config.yaml
train_examples: 195000
qk_norm: false
patch_size: [2, 2]
depths: [3, 3, 3, 3]
label_smoothing: 0.1
residual_init: "none"
lr: 0.0029
orthogonalizer: "newton_schulz_5"
cautious_weight_decay: true
batch_size: 96
weight_decay: 0.07
Rows from block 4, named by matrix and row number. Rows with one number belong to one neuron. Each number is 200 + 30 x the weight over its row's rms, rounded and kept within 0 to 999. All counts start at 0. After the name is the row's rms in percent of the matrix's.
# fc1: MLP up (model.blocks.4.mlp.fc1.weight, 256x128), inputs 64-127
# fc2: MLP down (model.blocks.4.mlp.fc2.weight, 128x256, transposed), outputs 64-127
fc1.194,087,211,164,186,226,224,198,169,193,224,194,150,196,186,179,167,216,206,173,232,210,213,183,208,175,201,158,192,239,185,178,149,203,199,210,154,184,181,196,234,190,227,204,160,185,236,219,227,231,181,193,169,244,197,206,265,204,157,235,226,166,194,177,214,159
fc1.195,074,191,222,150,215,176,202,195,195,188,193,206,182,189,189,167,246,226,244,144,207,168,183,204,153,187,209,180,225,205,222,227,249,201,174,196,177,216,191,140,217,190,186,231,208,249,206,135,234,217,224,196,134,182,196,242,188,170,191,209,165,238,208,170,190
fc1.196,056,182,189,211,162,183,183,196,121,209,272,192,174,188,192,199,217,158,161,204,137,184,224,191,203,198,195,179,199,208,225,219,243,220,235,203,168,226,184,169,228,178,220,212,201,206,229,193,272,141,222,212,201,217,247,266,193,240,215,178,188,224,252,219,197
fc1.197,076,151,259,172,210,151,183,190,194,221,205,179,195,219,198,212,182,180,129,226,215,224,207,198,226,212,243,218,176,179,238,169,250,207,196,201,200,202,185,242,248,146,228,269,171,178,209,180,184,181,197,251,232,161,178,203,213,206,201,213,196,214,209,232,155
fc1.198,068,173,244,180,225,194,291,165,205,196,301,244,213,232,244,212,191,170,161,216,217,173,148,206,177,221,181,216,225,217,220,197,191,183,181,180,195,222,232,188,223,198,199,218,192,215,178,212,205,168,158,157,201,220,167,210,186,199,168,209,170,194,228,198,209
fc1.199,131,181,172,209,218,231,209,188,192,212,203,173,159,254,176,154,236,272,198,190,189,186,186,154,228,188,185,206,210,171,164,256,165,162,191,234,183,160,166,215,228,266,202,127,163,189,165,164,203,235,165,222,145,235,161,205,226,207,201,222,144,200,198,258,183
fc1.200,059,207,185,236,217,239,226,212,206,217,197,144,192,119,229,216,163,179,173,219,234,222,225,192,266,216,221,207,203,225,238,232,181,170,142,217,185,269,219,190,167,141,178,209,166,171,202,191,246,153,221,192,166,191,211,226,258,246,206,201,239,237,199,207,218
fc1.201,168,189,169,159,222,191,172,178,222,187,186,203,206,223,149,190,211,160,175,190,227,212,151,173,221,168,203,212,200,222,203,219,219,158,212,256,227,180,169,186,189,219,218,209,194,179,214,146,188,244,183,269,199,221,209,186,161,163,149,215,204,201,231,204,154
fc1.202,143,241,178,212,194,165,228,168,169,213,179,176,204,232,229,198,162,281,204,175,219,216,197,198,212,184,196,203,228,133,199,160,181,198,205,176,195,205,176,228,188,162,193,182,209,231,194,232,189,223,182,119,225,237,174,223,192,174,225,201,195,175,156,193,242
fc1.203,074,175,231,193,201,176,245,117,210,187,185,179,208,185,179,240,175,178,219,249,198,202,203,217,266,220,149,135,232,201,130,208,163,126,211,183,237,218,240,231,187,176,273,216,212,168,204,259,243,225,162,200,205,228,181,158,146,176,189,195,173,187,207,205,248
fc1.204,105,188,189,173,183,151,186,209,240,224,202,193,182,185,170,193,187,173,132,233,178,193,214,189,187,231,177,185,130,195,187,223,181,232,226,180,214,185,213,208,166,227,212,200,205,186,239,270,225,235,242,214,227,253,194,226,157,171,181,220,211,239,192,151,202
fc1.205,100,244,191,190,216,224,202,162,229,244,230,234,164,191,214,194,182,218,169,181,161,183,253,227,195,188,213,209,261,178,239,170,197,172,189,152,170,206,200,203,241,142,203,245,242,199,225,213,228,181,209,173,207,147,156,205,138,227,172,197,222,185,188,141,243
fc1.206,064,201,187,206,190,179,210,170,188,155,192,215,226,181,189,222,176,205,220,243,195,282,216,156,218,225,143,249,228,160,194,223,211,192,178,216,256,182,233,169,232,201,177,225,180,191,199,222,184,221,203,153,217,203,129,163,123,212,172,163,210,257,218,171,201
fc1.207,166,231,243,259,199,231,178,147,192,188,204,243,154,199,199,262,163,195,269,196,170,197,204,180,185,171,180,210,149,228,219,280,169,218,220,170,167,149,199,221,163,196,233,285,156,221,220,231,200,221,195,180,195,251,229,227,229,207,226,192,186,183,184,216,196
fc1.208,128,177,176,182,197,201,222,155,147,225,143,171,187,169,191,219,252,208,235,184,148,175,178,207,211,202,209,200,199,218,167,187,256,157,278,187,180,242,205,239,204,164,239,216,200,199,166,227,209,218,172,196,197,196,201,214,247,228,245,203,187,157,142,229,192
fc1.209,147,211,182,226,177,222,258,209,224,206,243,205,218,188,199,215,148,213,171,210,190,176,231,207,132,171,226,186,216,226,160,201,218,187,168,206,225,199,178,259,174,252,107,243,178,156,166,222,205,200,166,198,243,155,185,200,193,207,206,190,181,174,194,287,202
fc1.210,144,188,189,221,217,216,219,211,185,172,261,215,236,250,224,216,252,206,198,244,189,195,171,185,182,215,197,188,249,159,199,136,174,227,203,228,169,244,158,155,202,192,169,174,266,185,183,202,104,162,224,202,191,182,191,290,203,168,238,192,133,206,198,156,210
fc1.211,142,203,203,198,193,209,158,184,201,187,206,180,235,181,198,203,176,167,148,128,145,227,168,211,179,188,129,217,162,178,193,111,202,220,226,227,193,185,208,197,189,212,214,192,204,238,176,220,218,203,187,155,230,253,194,213,131,173,165,220,223,216,189,217,225
fc1.212,083,142,152,190,212,196,229,190,213,184,191,244,211,182,151,227,197,230,203,184,205,166,235,170,205,221,197,178,210,187,187,191,240,248,144,250,205,153,171,153,172,233,189,268,229,235,200,234,184,194,198,184,216,212,200,187,215,198,121,201,218,211,265,247,217
fc1.213,051,131,242,204,212,225,266,225,211,188,190,218,199,209,242,232,254,211,220,220,171,254,189,190,190,210,203,189,158,217,253,238,199,158,189,207,174,255,166,156,206,218,170,224,196,226,193,181,193,203,218,206,109,150,168,171,274,191,193,172,170,182,171,190,230
fc1.214,120,169,205,202,208,209,206,244,167,234,109,199,227,164,158,214,180,196,135,180,176,126,176,181,201,233,211,238,254,215,245,226,246,226,184,214,218,199,184,194,200,233,218,185,175,176,226,141,242,159,219,218,230,177,224,186,283,234,168,191,214,205,163,206,175
fc1.215,143,203,202,201,198,183,181,132,217,188,186,237,237,214,150,191,196,230,186,191,219,185,173,154,225,206,174,157,237,178,228,216,202,206,209,195,212,190,201,163,172,226,190,154,209,209,216,183,230,217,195,222,138,197,197,192,201,171,121,143,207,181,210,231,240
fc1.216,031,240,197,234,211,256,215,178,233,261,188,211,208,190,266,197,232,254,151,191,212,193,215,174,168,186,248,161,184,235,164,149,224,205,218,198,198,231,277,213,222,168,230,210,259,162,207,163,208,234,177,179,197,207,161,220,167,213,174,206,229,175,192,204,177
fc1.217,130,157,193,180,214,227,182,191,210,276,224,249,204,248,175,191,175,147,224,204,207,196,209,197,214,232,218,201,209,224,185,182,172,221,242,256,200,213,212,270,171,232,196,205,178,213,271,202,238,177,191,221,209,139,220,200,230,143,238,225,180,153,206,199,164
fc1.218,054,201,189,131,182,215,152,160,155,156,247,174,213,167,221,225,181,176,228,169,232,252,216,191,216,219,191,208,122,210,234,218,217,175,235,165,238,216,222,159,171,183,161,221,210,234,240,200,181,208,169,180,238,226,204,167,177,135,240,223,244,216,269,219,195
fc1.219,049,212,230,178,200,167,202,230,205,215,206,220,226,226,136,163,262,268,220,160,145,240,208,210,185,255,116,178,167,199,177,207,231,225,240,194,204,186,203,211,207,193,163,191,228,219,238,199,179,177,197,194,224,154,217,227,245,240,192,167,182,138,174,233,216
fc1.220,057,231,226,227,249,261,173,167,202,246,195,259,190,143,211,176,182,236,169,206,173,156,158,181,183,212,211,261,208,214,201,188,185,220,188,177,209,214,231,217,176,210,175,256,213,197,191,254,193,191,182,250,173,184,184,225,195,225,214,204,229,179,179,231,186
fc1.221,069,185,188,138,215,190,231,216,197,199,168,195,219,212,143,131,251,240,236,144,237,189,196,234,206,195,238,202,181,176,203,161,203,185,252,194,204,146,230,197,169,170,172,242,237,204,195,149,225,250,177,190,203,205,215,200,241,192,148,237,190,178,212,277,215
fc1.222,152,90,169,201,187,165,214,247,170,210,144,213,207,143,218,182,219,245,245,223,207,222,203,232,213,149,176,196,213,164,234,181,231,200,196,193,211,229,201,230,163,211,219,191,221,190,161,219,187,158,240,218,188,207,191,248,240,242,186,181,221,175,198,163,197
fc1.223,108,211,175,158,212,240,270,176,227,201,206,181,210,192,198,189,180,213,185,157,161,152,180,177,228,168,156,246,273,233,173,244,211,230,159,195,162,207,251,206,168,191,199,216,228,200,171,220,132,203,187,155,198,203,129,242,167,204,152,224,216,208,200,137,195
fc1.224,107,164,202,188,163,253,190,205,229,158,164,174,214,226,206,206,176,210,199,146,229,189,187,184,154,250,161,253,220,190,286,254,150,153,209,176,164,194,182,213,220,228,172,214,255,245,148,167,186,223,195,216,231,225,248,207,191,173,205,238,139,173,223,181,228
fc1.225,131,192,222,198,230,145,173,177,173,196,232,279,197,200,167,210,198,267,229,190,189,213,178,224,178,233,169,188,233,223,150,209,186,181,169,223,189,214,214,190,189,206,187,206,202,216,203,174,191,236,243,233,185,218,182,210,210,180,110,216,200,151,199,186,225
fc1.226,051,203,189,205,217,193,157,167,183,182,190,187,203,225,183,197,230,186,238,173,178,268,179,193,215,213,190,192,153,211,148,221,212,217,252,209,253,262,230,182,191,171,208,184,157,174,184,172,242,177,237,203,172,200,274,199,197,223,231,204,256,190,206,201,210
fc1.227,141,236,263,215,154,228,191,174,195,209,227,231,149,230,170,183,177,187,218,234,179,227,181,205,243,159,204,226,165,226,238,233,178,230,244,197,177,235,215,187,156,232,189,186,178,192,168,155,168,175,172,220,207,211,200,168,238,169,257,209,240,172,218,163,213
fc1.228,166,158,170,209,191,140,180,199,221,173,210,171,164,241,179,244,209,168,254,158,235,203,174,275,188,185,222,216,177,231,223,213,218,189,194,205,190,185,239,275,146,159,190,244,118,194,195,187,273,224,237,190,222,190,148,118,253,199,145,193,213,189,205,239,210
fc1.229,076,147,216,172,170,234,216,233,174,208,163,220,186,229,193,184,169,204,238,201,225,209,181,178,189,170,216,197,238,176,267,173,220,167,231,206,178,236,219,180,224,213,224,204,198,194,157,181,196,142,204,224,172,143,208,173,260,187,186,265,239,238,184,226,245
fc1.230,104,182,170,236,162,176,213,201,205,188,215,165,143,260,210,230,242,185,203,163,268,188,216,170,219,190,190,155,158,229,209,192,158,154,238,199,201,195,161,185,187,162,200,268,215,165,232,177,173,176,193,209,230,199,175,164,144,226,242,204,192,164,224,235,203
fc1.231,084,210,177,146,169,145,208,242,202,217,217,195,199,220,189,222,215,181,173,179,211,167,204,238,248,198,218,212,179,182,205,205,194,198,179,221,194,215,243,198,199,141,133,211,188,209,220,193,221,220,211,171,282,206,172,136,230,181,175,259,222,182,262,248,173
fc1.232,073,169,186,214,194,190,186,153,188,234,237,210,229,201,246,166,258,245,276,178,172,231,219,189,157,204,155,178,216,172,230,191,159,206,238,195,225,193,243,153,240,221,182,211,261,219,175,174,183,215,232,146,131,232,201,247,222,154,199,194,193,215,217,193,219
fc1.233,034,254,216,238,221,210,230,160,185,172,145,170,204,191,193,176,170,213,234,207,207,170,188,186,194,241,159,190,210,217,153,195,142,255,249,146,200,165,246,212,183,251,209,223,263,168,209,194,232,263,220,168,183,183,172,211,156,187,220,188,223,228,163,201,239
fc1.234,114,198,164,227,176,216,154,179,274,195,296,206,165,213,194,143,225,225,190,222,227,229,191,161,195,191,185,245,291,186,138,227,183,177,196,216,211,219,206,213,197,212,219,238,187,190,241,196,254,211,206,141,182,163,220,225,218,253,201,189,202,212,210,232,189
fc1.235,069,201,197,161,170,192,161,229,161,217,241,217,182,182,196,205,175,190,157,260,160,202,225,161,215,184,198,209,151,162,232,181,221,195,265,205,202,245,217,243,260,176,184,222,167,191,184,186,220,196,219,222,261,192,160,201,148,227,199,154,221,192,202,171,217
fc1.236,036,246,209,221,174,178,171,216,156,214,197,189,171,157,154,199,193,254,240,153,207,222,221,181,211,200,232,178,197,192,145,244,229,239,223,225,204,225,196,207,232,138,199,191,147,199,200,192,184,199,188,214,213,200,193,248,188,179,177,182,198,265,217,128,239
fc1.237,057,220,275,185,192,233,190,154,201,263,189,221,220,194,225,223,192,220,225,156,232,215,137,171,169,191,235,237,213,243,277,212,205,209,188,236,222,195,199,218,158,223,204,202,208,180,168,195,179,197,227,229,205,214,200,196,190,152,138,219,237,181,193,163,160
fc1.238,042,231,221,172,192,208,219,214,192,198,185,236,220,183,128,265,193,146,164,209,193,249,222,238,228,175,222,166,167,152,212,179,232,266,199,264,235,170,170,213,166,168,157,149,143,200,210,200,173,170,225,222,185,203,175,154,261,191,184,209,224,169,264,210,184
fc1.239,159,180,222,215,168,230,196,193,182,153,217,201,188,146,178,168,260,175,183,179,149,134,191,196,142,271,256,179,191,179,190,222,208,235,216,212,233,232,225,236,159,185,217,183,167,163,163,209,201,193,179,208,244,191,214,150,217,244,241,221,237,238,195,199,181
fc1.240,040,246,220,270,205,147,268,177,166,195,175,246,230,215,224,191,250,195,260,223,139,189,212,215,209,200,225,220,191,196,169,182,237,185,272,167,248,245,234,170,227,167,183,206,211,152,220,155,164,140,180,195,172,210,176,193,130,192,199,180,213,241,213,215,176
fc1.241,142,219,215,217,183,187,238,257,184,232,222,207,200,210,202,196,200,213,179,239,184,215,178,154,209,183,222,270,235,223,272,149,275,197,139,187,205,224,211,197,204,215,185,222,192,186,160,169,214,174,235,252,168,148,187,195,199,179,212,240,172,156,259,188,180
fc1.242,092,225,194,194,194,205,168,172,232,260,242,159,164,168,161,218,144,156,138,158,208,238,209,204,213,215,174,184,196,200,207,212,174,187,231,180,241,181,215,211,179,202,240,233,113,209,234,236,253,224,198,212,263,229,171,152,198,219,165,199,231,224,215,188,192
fc1.243,051,213,195,169,162,229,247,187,154,181,192,217,159,203,199,182,176,227,157,177,183,250,196,223,192,141,171,219,211,235,192,147,218,210,182,156,202,176,235,179,161,160,214,180,208,219,229,232,192,250,157,231,271,208,183,209,194,191,246,269,218,189,233,221,218
fc1.244,050,161,195,193,165,204,169,195,241,234,244,179,184,227,150,201,155,190,138,199,205,206,185,185,197,255,209,159,145,182,233,234,206,184,170,214,189,173,200,226,115,220,219,236,234,211,237,200,224,180,234,239,256,160,238,203,176,166,174,222,202,260,174,182,209
fc1.245,104,185,199,195,184,162,208,247,205,196,225,204,194,268,202,178,206,152,225,185,138,237,171,193,170,188,126,175,187,217,180,202,181,216,204,241,198,244,251,221,214,199,224,212,206,177,241,230,217,222,251,168,221,270,131,185,241,180,182,158,200,179,171,230,141
fc2.194,078,172,200,207,168,228,241,214,250,189,196,218,204,165,226,199,165,240,185,174,189,256,164,184,168,201,186,199,217,192,215,191,212,245,187,178,239,193,208,151,218,132,247,256,191,169,185,247,172,201,202,168,221,291,195,200,222,239,148,156,245,227,197,172,231
fc2.195,086,245,223,204,183,167,150,217,208,158,216,189,190,161,174,240,220,176,175,162,205,177,248,239,226,201,202,236,209,221,182,201,155,196,170,182,213,188,179,246,146,206,193,201,139,206,175,190,218,222,241,139,200,190,184,195,175,181,189,229,207,205,182,212,242
fc2.196,048,176,197,183,230,163,163,177,197,186,204,162,169,204,208,154,184,187,271,237,162,236,235,226,246,244,243,171,171,186,189,192,161,182,193,273,202,172,169,208,184,205,245,200,197,254,189,206,188,249,171,157,172,175,188,161,178,148,217,198,243,175,181,195,228
fc2.197,069,226,235,254,196,232,197,155,199,184,178,225,226,127,177,201,219,221,170,224,171,219,192,202,205,190,187,165,183,179,179,235,209,200,210,121,173,176,147,215,243,222,202,208,213,169,244,213,182,146,220,208,205,187,140,205,212,199,131,211,245,200,252,217,214
fc2.198,063,194,196,219,143,248,201,198,206,152,291,209,197,242,198,222,221,169,170,218,188,227,195,234,271,237,186,242,195,176,139,231,200,201,193,181,167,171,209,228,194,187,218,227,205,200,220,205,157,171,124,197,213,223,179,168,188,202,225,235,215,245,230,210,216
fc2.199,152,252,219,199,157,218,263,243,170,253,214,188,212,179,207,173,184,231,125,160,193,183,224,167,195,167,212,220,194,154,205,183,161,183,218,162,203,199,164,243,189,216,145,178,228,195,182,219,191,175,250,189,222,210,219,234,236,190,217,193,165,199,188,169,236
fc2.200,076,235,157,206,178,225,207,230,112,188,253,198,219,236,205,180,230,185,238,201,222,160,200,182,203,213,177,139,180,160,200,215,214,215,238,202,187,178,183,200,236,227,200,196,249,267,194,248,177,186,169,234,208,212,164,160,235,195,189,195,145,133,216,219,186
fc2.201,172,223,223,175,197,196,290,286,191,226,230,189,209,220,250,146,225,198,241,179,196,207,175,222,208,148,148,193,177,207,194,242,193,182,222,144,208,154,210,186,184,195,187,202,220,204,204,197,214,199,198,206,201,165,240,213,237,182,186,202,277,206,175,194,213
fc2.202,141,221,193,210,207,186,208,155,265,183,297,168,223,224,207,184,195,188,212,194,215,227,203,176,161,177,194,243,230,239,190,198,216,199,177,223,248,210,188,222,183,207,253,253,243,196,203,206,216,168,215,255,216,189,187,216,216,191,258,210,167,205,221,199,177
fc2.203,068,112,186,235,210,156,204,195,220,176,225,220,218,173,199,190,214,220,243,173,226,166,228,225,277,203,174,182,147,227,166,210,145,191,220,198,224,192,233,260,213,152,200,217,258,233,172,236,235,207,171,193,186,214,144,193,207,222,227,227,224,195,193,194,180
fc2.204,082,181,165,211,213,165,260,170,247,160,230,127,188,166,170,195,221,179,166,194,183,195,230,190,186,183,197,218,180,220,196,179,219,237,247,231,242,138,164,191,182,205,186,212,207,195,202,222,206,220,216,146,194,191,216,201,204,172,214,220,192,180,181,218,224
fc2.205,104,184,193,215,212,181,223,202,223,136,167,198,242,168,207,219,180,222,210,198,172,188,192,207,215,167,234,205,167,202,198,161,210,235,189,246,217,235,174,208,177,217,194,185,160,179,198,246,216,195,149,193,163,191,157,198,186,216,217,205,211,246,188,199,149
fc2.206,071,178,222,174,204,221,275,197,168,241,261,208,190,166,215,133,169,245,206,223,172,173,194,216,227,181,125,214,195,199,198,243,204,233,179,171,179,211,242,173,138,156,240,213,212,214,197,237,181,212,146,178,194,175,197,186,215,203,206,167,225,207,211,198,218
fc2.207,156,212,150,196,195,206,201,174,163,219,108,221,192,185,283,162,245,199,182,222,198,193,233,238,156,235,182,210,276,194,203,193,178,184,181,203,196,215,211,223,153,197,223,163,199,248,175,234,226,219,200,196,197,200,199,207,197,230,220,180,116,168,189,146,197
fc2.208,152,222,145,229,219,191,203,181,188,193,166,223,168,238,200,161,198,200,228,199,232,186,232,185,233,226,196,189,152,190,206,174,191,182,173,216,170,283,233,141,264,177,180,247,215,166,234,209,196,182,194,165,231,203,168,218,140,185,194,230,195,163,193,156,191
fc2.209,138,196,221,189,151,217,199,197,155,172,179,206,208,218,192,190,218,206,176,185,205,178,253,213,181,210,186,201,240,132,210,183,203,190,182,242,230,184,197,186,209,198,143,211,194,216,194,235,227,187,236,225,215,195,169,212,234,218,103,213,241,243,188,190,165
fc2.210,116,230,202,173,208,194,171,224,199,207,197,175,208,188,200,182,176,190,218,118,200,211,223,237,272,172,235,294,133,268,226,182,269,152,216,174,229,174,240,234,177,231,199,240,179,146,221,178,246,198,203,185,187,194,248,145,168,229,215,200,220,174,189,178,203
fc2.211,172,203,170,227,239,232,185,202,219,238,167,205,234,164,218,175,204,203,224,190,197,199,163,218,168,133,172,227,229,252,204,179,198,156,194,178,185,228,199,216,146,198,219,252,190,229,199,188,203,226,181,200,223,246,196,193,230,186,175,202,193,230,198,226,227
fc2.212,089,222,178,195,154,198,183,217,184,150,193,210,165,222,209,209,172,221,186,269,237,221,157,229,177,174,245,191,200,252,237,206,183,200,237,262,173,247,187,252,152,172,175,169,151,203,200,155,161,202,133,212,205,248,160,204,157,246,182,197,228,208,227,154,193
fc2.213,045,166,191,253,204,148,151,217,222,155,197,168,206,178,225,202,164,233,157,212,213,100,191,231,238,228,258,201,201,268,195,152,138,213,161,244,187,165,174,209,187,164,164,221,158,210,161,185,245,207,180,161,195,197,222,225,154,208,181,209,209,190,176,162,167
fc2.214,130,158,198,205,216,231,230,195,232,244,197,205,211,184,172,197,143,217,187,200,177,210,214,236,138,209,211,219,196,218,198,172,241,166,164,165,212,194,219,192,194,174,219,164,195,142,223,229,229,208,201,265,220,169,217,176,223,195,178,227,248,230,193,182,216
fc2.215,155,183,187,139,139,179,252,234,118,215,235,188,201,158,224,245,210,212,181,173,181,212,200,203,227,232,175,154,216,194,238,185,244,166,215,185,188,203,188,215,166,178,188,223,202,162,215,192,258,218,219,183,175,183,179,170,184,206,178,196,246,223,239,275,243
fc2.216,031,187,156,215,172,214,190,182,209,234,183,184,218,162,221,235,231,197,221,197,253,196,185,182,177,194,233,186,223,215,192,217,190,164,218,201,236,205,203,147,205,179,197,230,253,178,256,200,211,188,158,157,206,153,170,239,178,166,185,158,205,200,210,196,204
fc2.217,124,145,207,217,243,205,204,177,187,247,272,201,189,173,308,169,183,194,203,224,223,190,190,188,163,168,194,222,268,237,198,241,258,237,167,206,197,189,232,218,155,144,196,239,184,244,190,202,255,187,208,213,201,212,206,157,185,182,208,204,226,207,170,185,269
fc2.218,063,175,251,229,212,222,238,202,197,243,193,215,197,211,165,155,199,244,255,179,164,223,199,213,218,207,202,191,234,141,185,160,204,177,242,209,199,173,219,191,224,242,282,132,256,212,260,198,207,154,199,195,176,174,188,196,193,203,254,189,194,210,194,180,188
fc2.219,055,206,152,149,238,214,166,142,181,164,276,214,162,207,225,220,198,153,195,271,201,148,222,218,205,175,284,188,229,222,197,168,213,181,199,205,223,207,146,226,214,143,169,188,208,119,146,208,207,161,218,189,209,228,188,177,193,139,218,202,175,213,255,193,165
fc2.220,054,232,176,196,260,217,209,207,205,202,252,179,219,128,179,163,230,215,222,216,156,241,243,175,191,217,192,229,205,196,183,237,226,164,207,206,215,240,172,162,129,160,185,186,260,193,220,236,121,172,179,208,186,202,174,189,215,229,218,179,208,206,164,238,171
fc2.221,068,172,186,187,192,217,231,205,195,184,219,183,169,177,198,184,183,183,269,214,183,189,208,183,207,267,202,212,214,227,163,220,201,243,160,246,156,229,182,189,248,214,197,214,180,248,234,165,189,196,209,170,187,134,184,223,215,182,218,177,189,193,230,232,218
fc2.222,199,264,208,186,178,190,219,218,229,163,137,226,179,190,238,169,169,190,146,156,221,142,207,187,205,204,184,200,224,196,185,207,217,198,216,221,197,218,206,195,180,224,207,203,198,179,228,187,248,222,186,212,192,167,224,285,129,215,182,180,200,233,211,199,177
fc2.223,127,211,157,225,208,177,204,196,231,189,185,226,186,174,228,158,195,216,176,219,211,134,199,241,224,247,223,136,161,252,183,240,174,233,193,191,195,257,243,174,202,135,191,207,184,170,230,224,216,211,203,159,227,231,160,187,197,206,161,155,243,248,245,229,227
fc2.224,108,199,183,223,188,223,165,223,152,191,192,209,236,225,189,188,267,192,155,151,221,179,163,204,170,238,226,238,223,224,222,184,163,189,158,257,193,146,149,229,173,212,227,172,249,243,179,150,179,275,189,220,236,237,197,203,170,188,154,179,153,172,143,212,197
fc2.225,142,201,172,250,153,220,214,238,207,227,160,198,193,182,222,252,210,210,208,166,190,203,230,191,143,189,234,178,194,202,236,158,216,207,143,125,233,190,225,224,220,171,216,198,146,238,168,238,210,216,210,165,186,263,258,268,245,202,213,203,192,248,196,196,213
fc2.226,053,202,100,220,211,187,214,218,222,193,290,211,218,228,225,191,188,156,200,238,222,180,206,205,187,220,209,199,179,155,217,237,176,248,239,200,248,206,135,205,184,187,123,183,242,231,202,222,157,155,221,184,220,179,170,191,252,172,214,183,209,197,179,215,169
fc2.227,138,211,236,208,186,182,190,219,147,205,158,192,202,153,271,226,264,183,220,173,180,220,202,189,186,182,196,250,283,225,219,193,234,190,191,227,210,152,213,217,233,233,245,145,202,184,187,147,158,170,228,196,209,184,261,202,208,191,227,193,167,206,147,143,212
fc2.228,112,255,169,202,169,232,227,208,214,223,256,223,212,118,240,176,238,237,220,259,186,148,185,181,213,208,165,139,149,178,188,192,171,236,198,160,173,228,201,181,252,185,220,185,292,230,213,202,164,144,131,262,194,200,215,207,192,211,247,197,174,214,217,200,192
fc2.229,065,210,163,234,227,156,229,181,287,231,125,214,216,219,195,258,175,213,211,191,233,193,176,245,192,178,192,181,219,205,210,193,216,148,223,197,194,184,177,186,225,236,218,227,173,194,209,160,194,157,200,158,241,210,196,177,172,198,191,256,192,230,201,177,171
fc2.230,112,177,176,206,228,266,214,192,249,187,249,181,151,200,190,232,179,200,198,240,204,248,120,204,217,158,191,201,161,205,181,181,204,194,205,179,241,203,207,215,166,178,206,202,162,247,196,204,212,218,181,219,168,167,247,196,208,186,218,200,222,201,165,202,229
fc2.231,070,175,257,216,218,172,143,213,183,231,159,216,193,190,260,169,148,209,222,252,224,129,216,175,233,242,222,225,205,221,228,199,162,201,202,184,153,249,188,179,185,205,188,182,220,215,199,128,230,269,163,187,122,197,212,235,197,198,202,144,159,154,221,182,224
fc2.232,073,184,197,162,208,211,210,225,184,149,228,188,232,223,236,187,205,251,250,225,235,231,206,215,197,197,148,132,191,179,181,168,150,185,245,176,186,166,198,184,226,217,192,189,237,225,197,274,208,175,210,222,168,189,161,203,239,199,189,221,216,206,186,231,189
fc2.233,035,164,228,230,239,219,211,185,230,210,214,161,148,223,193,183,251,206,233,227,223,162,214,191,188,241,216,221,188,288,162,169,174,207,212,213,164,229,234,122,201,168,211,182,210,185,223,133,198,260,173,161,241,169,177,210,217,214,220,157,164,161,184,211,237
fc2.234,136,178,200,223,238,179,219,188,165,160,176,208,220,212,219,203,148,145,155,176,226,203,170,199,159,198,134,234,257,214,189,183,266,228,248,250,206,216,186,177,223,243,227,232,212,181,209,216,171,256,183,136,236,221,194,187,172,191,180,161,273,211,235,168,212
fc2.235,063,135,235,213,195,191,265,219,204,287,178,234,184,184,194,165,215,234,214,207,229,209,198,206,179,207,170,175,181,220,175,223,210,185,181,199,174,233,205,248,196,177,229,200,151,184,181,168,182,256,259,195,189,233,240,206,187,167,175,217,214,140,205,182,210
fc2.236,035,173,223,258,183,250,217,214,206,217,197,213,173,204,225,253,159,236,223,221,220,204,198,206,228,219,227,169,207,255,168,210,200,223,180,230,211,201,214,258,238,190,233,205,135,182,219,222,196,208,227,210,218,203,192,205,175,139,207,199,191,200,167,152,223
fc2.237,064,183,172,276,225,183,199,222,204,188,219,220,212,232,236,194,235,197,188,227,239,198,135,205,195,196,215,209,181,208,225,191,179,171,250,253,214,227,208,158,189,164,211,198,231,155,213,245,190,190,178,226,227,178,147,183,250,219,170,199,223,187,126,163,126
fc2.238,044,195,214,220,208,189,189,194,233,203,228,129,218,146,215,205,205,237,246,137,228,215,208,240,223,165,210,208,237,253,183,200,230,224,193,175,174,209,214,199,164,253,225,185,261,186,156,209,224,161,186,138,208,209,166,178,159,173,191,204,167,214,188,196,231
fc2.239,144,242,205,127,184,187,239,141,229,207,209,173,183,193,144,165,227,234,217,224,197,199,177,174,247,201,206,182,191,164,197,215,212,214,172,198,161,230,206,207,165,194,191,248,172,197,228,209,225,189,195,244,224,186,246,137,213,206,184,226,188,209,159,264,212
fc2.240,040,207,190,196,209,245,186,224,200,212,263,188,193,180,217,226,189,153,204,224,236,220,203,241,233,172,178,172,196,156,192,171,144,281,205,203,175,144,190,176,176,178,194,245,245,224,206,267,156,180,170,180,216,220,199,181,273,186,213,211,187,157,206,206,158
fc2.241,145,205,199,223,195,251,219,212,240,182,255,221,198,207,212,182,172,137,201,210,204,171,186,194,244,216,257,215,222,206,179,193,166,239,200,204,184,181,215,195,177,197,222,243,262,230,241,196,194,112,218,202,244,151,164,184,233,213,187,188,208,229,227,216,204
fc2.242,078,201,212,200,187,167,196,211,249,164,221,232,245,233,195,242,213,207,247,203,190,172,216,177,186,213,222,204,193,172,167,207,151,194,190,230,157,205,208,230,259,187,177,181,224,252,222,150,186,228,192,185,166,175,238,210,171,197,218,159,111,183,181,186,260
fc2.243,051,226,205,195,187,169,230,158,211,200,222,189,186,180,145,254,210,228,159,182,206,166,176,188,196,206,206,225,210,190,201,153,196,263,173,237,184,185,208,157,161,252,237,159,151,177,140,213,208,246,185,208,227,195,173,219,179,185,191,210,233,163,185,191,210
fc2.244,055,192,268,235,215,175,217,223,187,185,168,243,138,242,184,210,166,196,153,235,230,236,203,219,203,224,202,211,207,265,176,199,211,170,213,209,175,235,220,219,214,153,180,192,129,188,171,162,188,225,172,197,199,233,166,209,129,207,181,180,213,161,221,205,227
fc2.245,097,185,175,159,245,205,202,196,167,189,205,196,213,210,215,199,217,178,194,248,222,179,194,196,191,137,265,194,248,149,183,206,181,177,232,131,235,179,201,170,206,200,178,167,168,212,184,205,212,168,188,232,165,220,242,220,188,223,225,202,207,252,255,152,245